python train.py --horizontal_flip=false --vocab_size=28 --encoder_patch_size=4 --eps=1e-08
Rows from block 9 of the image encoder of a small image captioner, named by matrix and row number. Each number is 128 + 24 x the weight over its row's rms, rounded and kept within 0 to 255. All counts start at 0. Numbers have three digits each.
After each channel's rows are labels from the 100 images, of 14976, where the channel reaches its highest value: "place" is the part of the image that holds the peak. Only what is clearly more common there than usual is listed. The data: simulated telescope pictures of galaxies. In brackets: how many of the 100, against the usual share in percent.
# pw: pointwise conv (encoder.blocks.9.pw.weight, 128x128x1x1), inputs 0-127

pw.14:180090118171111077138048127103126135101130161105150124145075112107104141142176109142148110124110143151112108101119129152129182088130130135137127086148139132129124125134154091119128145081119131092118107117114120085110085096141156104121146118114096138125145129083147119082145105119160105121130146082144128099111101117102148141126129084128124126152116144147095134130101091120129128126098
place: middle left (51 vs 12); bottom left (32 vs 9)

pw.95:142094115132104133099117147143109090099135112106157085156157144091100115092115122125130141113124107112081111135143154121130079114129176145128140163132166076159113145133106140114081095129095131121127110130130080112110109128134116145070145115068156127137123137111109160107108132138124139119149114079141117151143135114137119088143090125069100121109134104152089126142078137127088111100115
place: top centre (78 vs 12)

pw.106:124127084135096100153125155105129171125159117124182136120131121134133096132089133114095127131178135130119120111104094096143150149134152148118110144132181105179189148130135174196138171118117089147123120101125105131141139124093129153159116168120128086126170118133120184125154126140159158104135121086150097105128149102120132124087159150143129149142146141138129153159149117124120130145131
place: centre (100 vs 16)

pw.100:138142161106186111155118150101151137156150078109167148138132114125122125145129141124100111121154141161142140134161129078120151156114105141123123158146154124150169149194103110091109158137186117141149129118095102132107167112145149107145146116106139161141131128161125132141103111141101111123140211159122130137095127113145102122110093139105125166094118107129191110151141143123126130127103
place: top left (41 vs 9)

pw.11:102101128103111116127165106144128115140098111173095119100150104179128140106093130121145146128099130135149165157078101120111147155135087150159161138076104167136137119103110059085134118114142134133111144119150085110135159133147118145096151119147125150121129125146139153148128119117096092181126134128136138149114151193153153128108126139147100104116086143143144137162119182130142159130109
place: middle right (35 vs 12)

pw.109:088112163153173102128148105156137100148142155172117155094132138155122145123145137130079119148167133163116155107151114145110124124122098125155132109136152159154161075165105088123176101117134129103152159117172150144131136131100130101116110151120115103084176159121102160141115135117082114138078155144088162128128133123131147116131128101126140156104090158114164142108101095155129128139135
place: middle right (41 vs 12)

pw.127:098126117131133140102163140088166115113143141108146141118146080113083105133136141141156147155107136149126146104104170151146137180150124108119136145159121131101141168106151159114079131132104136120125148186127090114108118126132118149124135160129131113116135079100154148096128113138109135158172145162099165116154145097094092138138105123117149115190093158140139155132152145092154130183106
place: centre (89 vs 16)

pw.104:114142148089112117140125099120119130140131133123121122170092136130137117071090091159147129111147103121157176115155106097113140142142133181127136127117124130142127118150106135119100111100154139137107212125096106206144141145176122148119137131089112138134136098142114149117128146081086086127123106119138116150139130109118123089187120138142131151101090122123165171105116135107151124137103
place: middle right (66 vs 12)

pw.4:107168120145156151118168119114081104126138142104098081188122149139126137139097143109136119163099145158101131131121156126111103127160120102141128075148167145155123132115128125112140126127164112104135158122070120105079155173157096151102129095099103162163120134143160112100134139138143123120133178133085157156150131101117115137145108151109153122075129134114165113122128094120122086116138
place: top left (27 vs 9)